config.yaml
model: "model that answers yes/no questions on an image's attributes"
fusion_encoder_width: 192
fusion_encoder_layers: 10
fusion_encoder_norm_position: "pre"
fusion_encoder_activation: "gelu"
steps: 3600
Rows from block 20 of the image encoder of a small model that answers yes/no questions on an image's attributes, named by matrix and row number. Rows with one number belong to one channel. Each number is 128 + 32 x the weight over its row's rms, rounded and kept within 0 to 255. All counts start at 0.
After each channel's rows are labels from the 100 images, of 14976, where the channel reaches its highest value: "place" is the part of the image that holds the peak. Only what is clearly more common there than usual is listed. The data: rendered made-up planets.
# conv1: bottleneck pointwise conv (encoder.blocks.22.conv1.weight, 64x160x1x1), inputs 0-159
# conv2: growth 3x3 conv (encoder.blocks.22.conv2.weight, 16x64x3x3, transposed, each kernel summed), outputs 0-15

conv1.57 [114 129 133 100 104  99 176 105  89 168 153  97 106 104 106 121 122 135 142 148 125  93 169 120 191 119 118  91 112 117 135 172 105  98 128 182 172 156 147 164 131 138 196 127 131 156 139 169 191 122 132  91 172 123 125  58  87 141 159 199 135 175 125 147 112 171 118 106 167 139  98 154  55  87 118 123 126 163  96  98 107 138  77 124 172 194 104 180 172 192  56 156 117 145 153 133 131  78 144 168 163 106 163 125 177 100 132 129  97 104 132 165  99  98 139 132 128 122  53 115 174 138  95  99 118 166 156 141 117 108 111  86  63  92 151 212 157 188 152 141 120 116 130 142 120 132 138 114 166 149 183 135 129 148 159 109  80 121  89 125]
conv2.57 [141 183 111 141 174 103 143 192 128 137 176 131 102 131 139  78]
place: middle right

conv1.40 [ 60 128 142 118  80  52 116 231 129  92 100 151  81  99 136 111 164 133 127  77 147 135  79 154  93 210 131 144 118 109 158 105 142 140 117 121 123 124 152 170 111 168 135 157 169 149 116 180 125 118 143 102 159 177 135  89 135  70  92 149 112 134  95 175  98 120 166  88 128 107 133 186 144 159 129 145 102 134 147 104 142 140  62 188 125  83 154  97  97 110 122  77 122 121 107 109  61 100 144  82 166 122 171 114 111  90  99 181 131 102 180 173 121 100 132 103  87  92  72 151 154 117  98 149 120 121 117  77 101 122  90 105 102 118  72 118 119 113 100 119 127 191 132 100 163 177 131 120  94  98 154 138  99 105 107 175 123 160 190 118]
conv2.40 [142 124 125  78 157 107 135 162 119  86 177 148  51 138 118 108]
place: bottom centre; bottom right

conv1.30 [114 158 109 125 195 103  96 139 160  83  61  89 171 155  89 154 114 180 141 163 118 127 173 134 138  73 120 150 154  96 166 131 140 114 123 138 159 118 101 124 122  98  98 130 136 111 178 118 117 131  96 138 156 139 176  96 138 165  69 130  73 135 149 124 115 151 184 145  85 138 112 196  76  65 148 123 148  74 134  90 143 100  95 187 160 163 137 165 131  60 128 207 104 152 135 103  43  86  86 130 140 120 123 117 121 137 110  91 158 182 108 179 150 142 140 110 145 189 149 117  87  89 179  86 180 115 118  77 144 169 146 127 169 126 123 103 106 111  86 112  91 125  97 154 108 173 184 123  74 136 140 122 114 123 141 146  84 129  96  90]
conv2.30 [ 89  83 203  86 139 120 132 153  88  99  87 133 121 105 135 131]
place: bottom centre

conv1.49 [133 127 141  92 149 127 123  79 120 184 109 101 144 146  88 124 104 102 218 196 156 165  84 111 119 106  75 128 127 136  95 137 123 152 169 139 110 113 148 145  90 159  96 215 106 144 188  78 142 142 140 167 137  88 109  71 109 128 108 156 121  74  94 158  73 126 125 145 137 117 145 136 120 103  96 109 126 102 148 122 157 150  92 166  79  97 127  96  93 129 138  95  90 181 125 130 111 133 137 120 122 188 104  87  66 205  83 128 106 150 107 101 103 130 107 137 129 156 137  43 100  62 173 135 131 174 138 165 106 156 139 112 157 158 187 122  61 129 115 156 155 137 164  65 183 103  88 100 141 145  94 115  90  93 107  86 143 127 117 142]
conv2.49 [130  97 150 120 117 104 128  97  73  37 102 111 108 135 112 114]
place: top left

conv1.3 [100 150 207 112 168 178 139 114 182 122  93 110 102 173 115 124 136  93 154  62  84 115 118 109 136  82 169 121  98 110 137 101 142 180 140 153 102 106 116 128  72 157 122 170  87  88 138  36 185 149 124 134 180 130  95 114 128 147 138 118 145  83 131 204 144 137  94 103 105 105 104  79  85 124  92 149  80  89  68 150 145 168  76 162 137 113 129 136 101  83 156 109 133 157 138 118  83  86 185 136 152 159  99 118  99 158 157 191  85 138 147 172 166 102 154 133 131 133 123  73 162 169 157  95 152  84 117 118 126 150 133 147 146 166 127 166  87 105 108 130  99 129 110 139 117 132 159  60 176 121  98 109  88  65 150 114  78 168 153 127]
conv2.3 [129  79 157 170 133 101  94 149  97 106 146 165 106 124  57 110]
place: top left

conv1.15 [121 202 158 127 101 163 112 104  91 122 177  69 135 128 173 187 112 138 130 173  77 171 164 153 136 166 193  61 142 144 133 118 136 108  78 161 111 123 123  67 122  76 154 143 133  83 154 141  84 133 128  51 165  98 161 133 126  94 111 115 104 112 145  68 125 104 139 120 170 135 115 115 128 108 137 163 111 178 206 111 152 186 182  93 150 121 119 101 156  91 132  97 183 138 142 177 199 115 120 132 123 133 116 152 120 148 164 114 130 144 143 133 143 150  98 110 133 145 192 158 221 123 104 136 114 198 114 130 162 135 114 102  77 142 156 148 177  89 119 100 125 114 145 159 171 130  71 121 158 173 142 112 164 160  90 128 116  78 126 138]
conv2.15 [ 91 116  85 142  76 108 152 107 105 119  95  91 142  64 106 100]
place: bottom left

conv1.31 [125  46 103 144 133 110 115 163 131 132 151  75  85 123 184 100 130 127  67 121 152 167 227 150 146 116 136 124 110 100  63 119 161  93 129 188 149 150 110 124 108  89 106  98 148 101 143 109 171 134 104  99  87 103 102 103 118 150 186  85 104 127 129  92 120 149  75 105 147 154  76 124 109  73 158 183 145 133 154 179 117 158 108 104 139 110  84 217 122 100 143 111  77 143 145 134 119 118 138 109 111 104  95  94 120 134 201 127 105  96  99 156 110 164 138  67  96 138 197  92 172 115 119 133 162 116 143  99 140 134  79 118 125  84 101 138 167 183  79 116  93 149 177 137 167 102  85 109 129 158 121 119 108  79 142 105 152  62 116  97]
conv2.31 [129  99 156 141 140 111 146 124  76 165 103  97 195 111  79  95]
place: bottom right; bottom left

conv1.53 [126 149 122 141 139 121 163 110  99  90 105 161  92  88  94 126 112 115 178 120 119 139  84  61 137 140 117 120 131 137 104 135 112  98 184 124 168  89 143 118 139 137 102 147 119 130 211  70 134 136 131 160 152 180 138 130 139 122  52 113 147 143 142 108  71 231 117 124 142 130 108  95 124  75 127 146 115 112 128 128 116  89 120 113 130  90 152 153 113  74 134  93 152 148 132 131 136 134 117 153  66  96  82 114 103 135 105  93  93  98 107 163 129 116 115  93 116 144 197 151 136 137 117 154 111 157 128 136  97 225  71 159  95  43 173 129 127 167 112  35 168 137  81 104 143 118 135 136 124  30  96 142  88 107 137 112 167 170  89 101]
conv2.53 [144 165  97 137 115 112  69 153 128  97 166 129 119  64  81 108]
place: bottom left

conv1.47 [ 84 133 149 127 125 102 129 183 113  94 150 107  92 163 137 162 117  84 118 122 143 149 156 118 125 142 144 130 124  92  80 110 146 102 111 171  93 106 113 145 114 129 135 104 153 166 135 174 134 122 113 125 118 132 141 111 100 153 119 143 157 102  84  63 111 155 127 141 104 103 148 139  78 138 155 149 102 147 123 155 103  90  32 115 117  81 137 108 114 108  84 127 141 153 122  40 132  99 173 142 147  89  97 136 167 114 209 157 107  98 112 155 178 104  84 148 100  87  87 144 117 204  43 181 111  68 116  95 142 157  40 110 116 138 121  98  75 105 127 124 169 113 105 118 204 142 156 145 180 166 112 105  60 100 160 138  95  85 100  81]
conv2.47 [142 168  64  99  80 126  78 159  99 112 102 110 158 132  99 119]
place: middle right; bottom right

conv1.6 [132 146 175 123 170 133  77 153 135 121 109 101 121 141 188  87 147  77 171 130 136 123  81  99 107 212 102 139 117  97 124  59  80 136 122 138 105 141 125 148 103 170 103 106 115 146 124  37  83 135 122 146  94 131 171 138 104 118 166  66 126 110 133 220 138 132 120 128  90 127 119 128  88 103 109 121 118 137 111 113 145 156 122 138  98 131 163 159 116  91 102 119  97 148 106 122 130  91 154 126  41 149 103 121  77 125 170 166 113 114 138 121 131  81 105  90 122 156 164  92 150 122 191 137 111  67 110  78 127 163 111 131  88  98 148 135 143 116 167 131 117 147 106 109 144 152 129 108 206 227 124 177  93 178 197 115 111 149  65 159]
conv2.6 [187 128 113 146 167 119 143 100 105  59 145 152 159  86 104 141]
place: top left

conv1.27 [ 93 109 154 117 176 104 134 118 163 128 109 117 135 116 121 118 147 145 130 176 152  91 142 155 183 159 103  76 137 111  96 119 129 108 150 114 134  61 135 191 127  96 126 109 137 117  92 108 126 136 157 142  67 114  82 147 123 104 143 137 138  92 144 185 105  97 159 122 134 140 166 123 112 118 138 152 155 160 106 156 142 211 141 195 120 116  80 190 131 179  68  81  84 168 101 139  90 143 103  65  99 105 167 148  97 175  90 139 157  80 181 152  99  94 110  88 138  69  99 156 102  91 157 139 118 117 110 146 100 134  44  49  84 189 127 116 107 132 164 120 121  97  84 108 158 118  77  95 137 113 173 162  92 122 170 117 147 133 179  73]
conv2.27 [109 166  94 148 180 138 189 170 123  80 151 126 126 168 147 123]
place: top left

conv1.24 [ 69 167 149 124 126 118  79 122 201 142 114 164 115  70 148 113 111 162 123 100 149  84 125 153  85 149  72  54 185 100 177 144 164 152  89 141 112  52 142 129 184 121 135  96 143  77  45 113 162 111  99  99 113 138 147 147 116 106 137  79 100  99 136  81 126  77 140 114  75 129  90 144 115 132 156 164 134  78 118 106 118  94 111 108  68  85 107  93 163 137 140 110 108 129 112 152 128  93 156 161 181 145 113 119 118 120 121 155 145 156 100 156 132 149 139  74 122 105 133 109 107 132 129 140 137 168 104 132  84 113  65 128 195 166 137 124 154  61 102  94  81 155  78 140 147 116 122 176 125  73 210 154 135 116 116 157  92  67 138 123]
conv2.24 [105 113 132 155 101 113 124 114 149 136  76 138  89 173  52  96]
place: bottom centre

conv1.61 [104 126 133 160 117 113 159  87 145 141 181 112  89  96 176 156 134 131 124 186  93  67 120 165 141  75 133 105 114 145 130 184 121 192 110 123 126 131 131  80 160  97 106 104 102 182 164 208  83 120 103 117 126 149  74 116 115 121  97 169 120 141  87 126 139  91 105 188 103 136  99  98 135 173  97  87 104 139 121  79 108  78 128 133  96 100 103 116 129 122  84 110 139 153 155 147 178 130  96  84 143  88 154 158  60 143 121 141 133 141 135 148 104 128 125 140 194 172 110  77 164 201 101 109 144 147  99 175 108 122 123 136 165 177 105 155 134 124 117 120 137 101 112  72 147  47  92 138  73 169 115 208  76 131 148 123 160 146 191  90]
conv2.61 [123 155  85 157  57  90  70 123 114 120  95 121 142 159 139 147]
place: bottom centre

conv1.38 [154 100 191 137 125 139 120 138  52 115 181 115  84 140  70  98 152  85 122 116 127 108 114 115 135 120  90 128 104 162 130 184 113 161 117  94  83 126 184 122 152 160 104  98 142 142 127 175 125 119 176 119 141 104 190  83 154 104 135 191  93 159 176  62 112 134 149 160 130 123  62 100 106 116  98 155 142 139 127 105 145 120 178 103 137 195  64  92  88 138 190 125 113 188 146 106 188 106 170 140  97 101 145 132 137  89 103  92  95 144 171  77 135 108 110  60 123 113 135 130 157  78 109 131 116 132  77 136 117 139 189 102  58 102  57 149  86 141 109 142 142 111 122 129 110 143  82 149 132 147 128 119 162 147 104 172  93 187 137  84]
conv2.38 [164 124 210 137  96 104 130  89 140 158 152 168 150  93 144 131]
place: top centre

conv1.54 [152 114 158  98 147  95 100 106 133 114 143  86 103  69 161 179  99 173 112 113 131  99  54 142 135 140  92  76 140 122 109 171 161  98 121 141 182 135  98 142  99 134 177 152 149 107 109 102 145 113 116 125 162 173 149 127 138  91  87 178 101 155 134 114 100 134  97 116 127 103 142 135 202 104 128  78  75 142 103 148 179 117  76 160 141 116 136  64 157 140 186 113  93 107 117 108 146 144 134  86 142 121 149 115 135  97 139 188 165 174 199 101 159 169 150 189 114 102 119  92 149 159 164 127 110 122 135 121 126  51 179 183 154 163  80  76 104 135  87 151 102 117 115 167 106  77 148 105  97 111  76  86  98 139  86 150 122 187  96  63]
conv2.54 [156 185 120 118 153 124 171  71 140 122  88 122  99  97 178 143]
place: middle right; centre

conv1.33 [118 139  72 177  97 123  64 176  67 158 115 116  73 146 101  85 119 143 175 128 127 140 177 125 166 157 126 173 158 130 128 152 106  83 152 138 126 146 141 176 104 111 185 114  87  80 167  53 162 156  94  84 113 153 110 136 133 131 122 103 107 149 109 108 139 128 154 123 119 143 142 176  67 107 123 159 151 124 120 102  94 162 126 167  56 119 176 123  98 103 139 134 111 118 134 113 146  66 133 144  98  88 109 139 130 107 126 145 114 114 117  96 150  73 168  91 124 140 106 117 181  39 139 145 104 188  88 139 141 160 129  80  92 184 144 111 181 232  90 113 117 149  97 164 127 102 150 114 168 145 124  99 110 186 128  77 116  70 149 136]
conv2.33 [190 112 114 146 114  62 117 114 159 140 141  97 168  98 111  85]
place: bottom right

conv1.51 [144  67 117 124 149 137 148 157 115 137 131 171  85  90 144 163 125 143  84  53 120 122 134 165 152 162 101 145 186  63  89 172 187 143 160 112 141 164 150 163 111 150 146  90  62 140 178 126 136  93 152 172 101 103 116 101 161 137 118  94 122 180 152 133 142 122  66 149 124 161 119 111 115 148 152  82 118 121 105 131 146 131 158 171 119 155 130 150  84  69 125 100 140 108  61  58 211 115 125  94 138 144  70 158 125 150  85 134  88 101 198  95  98 126  86 147 127 110 156  96  62  82 104  94 121 100  50  92  90 149 145  98 148  92 120  70 102 153 149 133 149 106 123 148 164  94 104 132  96 127 141  95 132 137 105  98 151  93 108  78]
conv2.51 [107 115 142 193 143 100  96 177 122 138 141 145 139  57  97 143]
place: middle right

conv1.26 [158 127 146 111 132  84 120  80 105 147 137 130 171 137 145 130 122 137 139 106 137 146  88 143  63  91 139 115 110 146 136 161 111  65 123 130 184 157 195 154  86 138 112 143 130 114 146 101 130 184 153 187 145 113 107  80 107 150 136 176 126 120 193 162 141 186 145 171 111 156 172 166 119 171 103 155 207 159  85 118 175 117 122  79 120 166 158 118  92 142 138  92 155 134 129  84  87 140  98  99 113 109 152 138 171 151 163 117 156  76 117 106 138 166 136 139 115 186 186 101 109 102  73  90 106 114 141 157 113  53  96 173 130 120  91 176  99 194 128 115 121 181 126 113 180 173 143 124 122 111 124  88  87 170 122  52 136  80 176  84]
conv2.26 [115 129 171 181 102  86 100  83 110 173 153 152 174 105 125 122]
place: top centre; top right

conv1.43 [177 112 142 134 128 146 101 126 121 113 100 170 145 122  88 145 184 169 194 119 144 121 209 165 178 120 155 119 102 102 104 108 114 134 128 167 115 161 140 140 186 137 140 139 147  83 133 133 109 116 168 102  91 119 116 135 189  76 177 102 163 108 126 145  80  92 150 103 128  96 181 139 144 173 136 148 116 183 133 109 163 133 144 173  80 149  78 177 122 136 115 152 139 191 174  99 181 166 116 115 123  96 176 150 150 141 119 140 112 112 121 162 141  70  99 166 148 170  91 128 105  95 153 151 126 148 147 137 119  95 119 106 108 184 183  97 116 152 203  98  78 102 113 182 121 163 136 158 198 149  78  56 151 127 111  82 101 170  62 156]
conv2.43 [207 142  99 137 159 140 136  98 113 102 159 126 156 100  93 177]
place: middle left

conv1.18 [135 108 181 137 150  79 100 174  84 112  91 151  59 185 130 161 167  90 121 128 162 179 168 164  97 153 138 158 121 116 130 175 153 154 158 151 130 209 125 144 106 126  89 135 164 147 149 134 120 125  81 168 183 157  87 139 163 133 164  83 153 135 111 120 141 115 140 171 103  98 130  98 150 101 139 153 111 139  97 105  80 184 138 125  86 139 168 163 125 141  90  89 157  88 103 127 105 131 129 109  77 119 177 130 135 121 167  84 187 159 111 114  98 114 100  55 187  93  75  98 109 153  89 161 137 130 133 144 133  79 107 113 122 140 153 122 151 142 165 138  91  85 150 146  84 128 158 194 192 179  58 146 121  67 137  73 135 170 126  95]
conv2.18 [189 106 162 173 171  99 128  92 160 136 108 102 153 142  94  98]
place: middle left

conv1.48 [134 120 118 128 153 175 120 136 141 153 215 117  93 122 132 255 128 115 113 132  87 133 109 141 127 157 172 108 156 139 109 139 119  92 135 106  97 118 151 137  97  61 131 108 182 135 207 127  68 141 162 129 219 140 138 136  98 131 173 113 102 150 100 143 119 135  79 149 154 121 112 105 126 122 122 116 110 133 151 182 148 109 184 110 132 126 190 133  97 155 138 164 175 162 206 127 177 132 133 115 103 116  98 189 111 118 120 153 133 144 130 144 126 100 145 101 127  63 122 118 148 102 111 133 135  94  34 115 116 133 140 122 127 110 128 125 116 141 118 126  73  53 116 120 148 152  88 101 138 157 223 139 140 175  55 132 154 155 134 101]
conv2.48 [117 127 160 170 105 101 125  78 165 117 116 133 112  67  64 124]
place: centre

conv1.52 [ 87 146 163 177 127 113 109 129 122 146  49  91 115 143 114 133 168  45 132 142 143 146 152 105 107 128 137 104 122 109  91 119 136 114 126 131 112 129 151 167 159 139  35 118 102  99 164 110 132 178  79 169 108  98 117 134 119 124 112 157 127  97 117 115  59  94 163 193  20 113 139 124 112 123 111 135 142 114 150 138 135 170 169 142 132 122  80 101 139 134 137 112 157 183 153  95  76 151 111 130 186 166 150 106 113 141 129 125 110 147 129 116 152 208 173 119 123 138 145  96  67 152  98  92 139 161 177 153  99  98 134 134  37 159  91  89 104  92 100 111 104 150 117 103 176  92  91 166 180 158 213 150 112 121 169 128 152 161 125 113]
conv2.52 [ 97 129 166  74  88  81  91 146  99 123  70 116 123 108 103 116]
place: top centre

conv1.44 [144 164 101 153  90 150 134 120  72 136  73 118  93 155 104  97 103 171 112  78 144 117  81  67 110 108 115 109 140  87 118 124  94 106 144 158 172 113 134 107 133 158  72 116 140  84 144 141  68  97 127  71 127 104  89  78 153 103 152 129  61 166 125 123 125 122 115 156  93 107 138 143 164 162 128 124 161 131  92  80  96 120  67 112 157 148  96 103 104 109 184 112 128  79 104 114 145 104 122 144 121 140 131 151 163  86 165 128 135 142  96 157 155  97 139  83  92 214  95 144 148 155 116 136 132  59 151 190 141  83  66 150  70 104 126 196 131 211 121  87 129 138 151 147 119 147  50 132 139 156 107  93 138 195 178 122 128 101  86 116]
conv2.44 [149 172  94 155 100 128  73 105  99 151 131 182 113 126 173  94]
place: centre; top right

conv1.39 [115 137 134 165 112 171 116 115 120 137 136 100 147 164 114 151 109 132 148 128 135 172 118 136 136 100 150 116 143 122 148  95 137 164 181 143 161 154 104 109 179  86 183 127 191 120 199 150 133 155 127  71 146  97 165  79 138 165 166 106 188 168 116 138 101  90 116 109 107  86 148 135 172 113 152 117  94 107 101 135 108 125  94 152 120 150 103  47 113 171  84 105 150 128 128 124 151 147 157 117 110 136 168 100 135 149 116 204 144 120 145  91  61  98  78 150 143 152 112 116 180 117 118  99 175 177 166 149 155 204 195 146 104 163 134 150 160 111  80 150 164  91 141 115  92 176 117 117 104  85 110  75 113 189 159  93 107  92  52 206]
conv2.39 [149 125  98 138 109 123 111 133 181  67  87 138 139  96 135 197]
place: centre

conv1.10 [159 152 127 107 181 112 188 124 134 113 124 122 129 148 143 129 118 147 174 186 190 144 176 173 126 122 167 103  96 145 136 102  79 165 133 120 137 146 136 128 195 117 168 146 142 113 147 156  93 140 168 125 150 122 166 169 122  72 153 147 176  66 148 105 107 128 109 154 126 120  82 205 118 110 124 157 128 139 121 153 171 105 157 133  99  96 115 126 115 115  91 171 122 158  87 145 152 149 221 114  91 101 125 138 127 121 136 110 135 110 183 134 119 116  85 168 147 111 106 131  92 149 134 116  88 185 128 148 182 184 141 161 157  93 162  91 160 104 183 110 163 142 168 156 100 129 128 154 137  97  80  30 194 184 120  62 122 164  56 104]
conv2.10 [137 149  56 153  69 102 118 134 130  97 139 128 132  72  91 142]
place: centre

conv1.9 [131 108 130 123 155 142  76 138 145 148 148  96 162 106 112 129  83 162 133 184 133 147  83 119 100 102 185 122 117 142 147 145 107  95 131 145 117 111 158 132 135 109 140 139 111 117 120  47 141 115 125 127 255 103  86  94 120 153 106  36  79 105 139 136 103  88 121 124 103 132 146 124 159 101 125 114 114 130 150 107 131 171 120 131 131 177 151 170  89 144 193  86 164 171 120  96 101  84 171 127 139 121 191 172 128 102 125  93  77 167 149  77 115 107 129  99 110  86 114 118 143 144 110 103 138  96 130 152 130 173 116 161 180 115 105 130 173 131 128 106 117  88 110 121 139 138 128 125 255 121 152 182 143 103 146 167 104 136 161 156]
conv2.9 [120  84 152 188 124 126  77 119 118 115 163 142 141  54 135 134]
place: bottom right

conv1.13 [132 135 148 131 130 131 134 160 171 121 140  99  94 125 108 121  41 144 162 113 181 106  85 101 154 138 169 118  68 146 111 161 159 124 102 170 145 118  96 159 153 136 186 106 121 143 130  91 144 148  90 132 209 121 138 117  97 176 125 100 150 119 113  95 139 130 109 140 126 109 124 162 129 203  74 207 172 120 161 162 170 113  89 129 232 120  98 155 126  91 130  71 161 115 109 138 168 141 188 139 121 148 148  92 134 160 130 184 132 168 154  49 100  93 120 197  98 113 123 102  96 139 122 137 119  75 131 156 142 132 168  55 133 111  67  65 117 201 124 163 161 126 126  76 135 104 152 115 143 124 143 109 109 107 126  98 107 119 114 114]
conv2.13 [120 152  75 183  99 131 171  84 124 132 140 136  93  72 145 147]
place: bottom right

conv1.55 [145 217 139 166 101 117 104  95 108 154 109 117 174 117 144 162  63  85 144 113 123 156 161 103 161 132 150  69 158 111 104 136 102 113 130 148 174 114 115 129 174  62 158  97  89 170 200 100 133 125 133 157 140 117 173  90  47 120  89  86 100  98 117  92 127 116 148 104 124  90  85 140 147  84 107 102 142 103 101 101 115  82 156 142 164 138 144 131 104 144 105 117 114 101 130 152 176 123 100  95  64 124 127  80  99 165 121  84 113 134 126 174 103 100 126 121  95 144 169 118 171  91 148 152 122 126  72 126 100 133 128 101 198  78 146 109 178 114 140  63 116 111 142  62 150 124  87 150  79 111 210 101  91  90 121 165 159 111 187 113]
conv2.55 [ 89 166 140 113 109 160 126 104 194  80 102 134 176 117 101 154]
place: middle left; bottom left

conv1.32 [ 98 153 125 103 130 103 146 111 147 143 119  97 143 139 172  81 176  88 122 131 140 177  85 129 139 157 116 130 115  90 119 131 104 100 131 116 132 148 137 105 132 193 176 113 126 114  94 105 147 170 109 106 193 123 143 140 127  69 111 121 120 166  93 116 121 197 182 101 128 168  85  94  39 135 188 165 167 121 112  85 125  78 108  87 106 109 123 130  74  71 144  78 123 118 110 138 150 152  73 110  66  99 163 185 141  60 101  92 133 106 143  98 141 130 201 141 110 128 198 147 112  98 136 146 133 104 168  74 123 215 119  62 125 129 154 149 148 102 130 141 114 111 132 108 117 146  97 164 113 108 116  85 169 176 135 192 163 107 148  82]
conv2.32 [130 129 107 104 128 137  90 134  67 148 113 156  93  71 152  67]
place: bottom left

conv1.62 [ 88 127 129 117 121 139 132 154 116 185 151 186  85 105 118 117 148  82 166 104 204 119 183 132 163 143 119 100  64  96  59 142 122 154  93 124 188 134 158 170  99 126 177 101 157 111 132 186 150 134 107 112  61 141 161 140 145 132 136 193  91  98 121 124 115 111 127 147 104 121 139 148  50 143 123 122 178  93 178 131  91 168 156  93 116  83 120 113 111 151  98 131  66 106 140 107 146  83  78 136 140 115 113 129 117 143 148 130 123 127 180 167 103 148  95  52 133 158 155 142 128 119 112  84 151 115 104 144 156  82 137 100 102 115 135 136  88 248 115 118 140 166 111 124 143 123 152 100  99  50 160 144 147  86 162  97 165 146  85 165]
conv2.62 [120 184 113 127 171 108  98 108 139 168  64 160 109 157 131 165]
place: middle right; centre

conv1.41 [ 96 125 152 169 157  66 100 127 126 114 102 113 110 108 105 138 137  75 172 156 142  99 182  76 174 107 162 112 122 135 155  98 152 114 177 176 175 168  92 101 109 129  69 167 134  52 106 164 120 188  89  82 120 202 162 145 165 142 113 116  99 149 107 126 133 172  97 119 104 136 163 143 178 116 187 115 123 147 102 141 103 137 104 110 152 169 145 168 127 143 123 177 106 150  69 151 139 146 178 157  77 127 104 161 148 130 117 106 128  93 105 166 110 111 184 158 118 123  77 138 132 127 139 182 151 114 142 134  97 144 143 140 185 146 117 138 112 123 141 127  93 156 149 100  90 138 119 115 133 106  96 103 210 145 136 187 234  90 111  50]
conv2.41 [197  91 118 167 174 118 152 138 113 163 150 162 119 152  87 146]
place: middle left

conv1.23 [111 100 165 138 166 113 120  85 160 155 109 112 130 169 147 168 122  94 119 166  75 105  81 163 152  55 107 115 155 117 151 131  43 197 141 117 121 130 109  56 114 128 110 166 150 149 172  96 144  94 171 164  84 150 102 138 162  85  63 104 100  93  79 113 136  76 121 110 135 128 164  91 136 116 149 127  99 174 149  88 144 125 110 144 118 150 128 125 146 119 100 123 139 151 114 182 124 146 129 127  94 112 154 111 141  85 126 110 135 136 143  78 145 141 105 134 147 152  83 157  97 124 135 112 160 155 166 121 149 110 124  90 193  77 173 176 153 128 169 155 129 129 124 213 192 130 117 182 198 121 135 241 171  80 165 150 148 141 138 116]
conv2.23 [142 120  96 168  43  88 115 109  78 151 105 133 136 136 130 105]
place: middle left

conv1.21 [109 105 134 140  83 188 148 138 137 137 112 158 128 144 119 167 147 128 116 133 115 177 101  97 134 100 127  88 220  85  86 106  61 219 116 133  98  95  56 105 146  94 115  90 154 112 149 113 133  96 103  56 151 125 143  89  86  94 133  79  64 145 120  86 125 176 150 111 114 113 100 127 103 127 129  83 159 193 112 142 164 123 152 110 101  85  73 128 130 121 121  88 143 110 108  87 113 142 120 163  74 135 119 101 110 167 116 131 124 145 109 151 107  98 108 135 170 133 161 204 169 123  86 114 144 130 123 105 125 177 121 118  92 120 139 145 102  94 135  89 109 171 126 120  55 104  70 144 178  90 103 174  54 160  70 118 159  86 114 105]
conv2.21 [134 167 155 197  57  90 159 128 153 129 127 156 142 123 141 122]
place: bottom left

conv1.34 [124 124 178 133 179 111 120 167 139 159 113 158 150  83 115 126 141 100 114 127 155 108 130 147 124 147 107  73 165  83  67 109 104  83 119 111 233 129  67 106 105 112 122 149 106  90 125 121 122 144 108 133 115 123  75 136 131 144 149 117 124  97 114 184 165 108 115 109  99 112 124 108 139 143 124 133 159 130 145  68  99 183 118 171 138  90  95 207  59 171 128 128 173 159 134 103 175 169  87  89 179 108 138  64 100 171 158  91 137 130 116 157  79 137 106 103 138 122 139 153 179 121 135 169 127 133  86 134 102 100 106 163  92 152  61  65 141 156 161 165 108 159  90 117 133 124 197 142 201  96 158  78 110  93  65  96  96 146 120 134]
conv2.34 [153 179 187 141 166 122 132 140 176  65 147 140 129 108 117 150]
place: top left

conv1.19 [204 126 134 126 120 121  90 123  98  69 112 115 113 106 123 111 192  97 107 128 137  87 160 102 110 194 136 170  93  90 128  58  91 129 154 125 129 127 126 148 146 120 111 111 107 118 151  78 119 147 111 118 110 154  64 181  72 157 110 101 114 114 115 164 129 146  89 117  67 125 148 123 105  91 138 134 130 120 158  83  88 132 104  93 104 155 151 114 160 171 161  68 166 139 128  84  86 103 103 154 134  92 154 118 140  96 124 168 125 152 132  98 187 167 117 150 122 126 151  19 127  90 111  70 109  90 160 129  94  99  99 103  94 152 135 172 133 122 138 137  92 141 121 144 145 148 109 142 212 113 204 244 125 134 132 187 126 110 132 151]
conv2.19 [117 136 190  80 137 187 166 122 109 162 131 148 140 152  90  96]
place: top centre; centre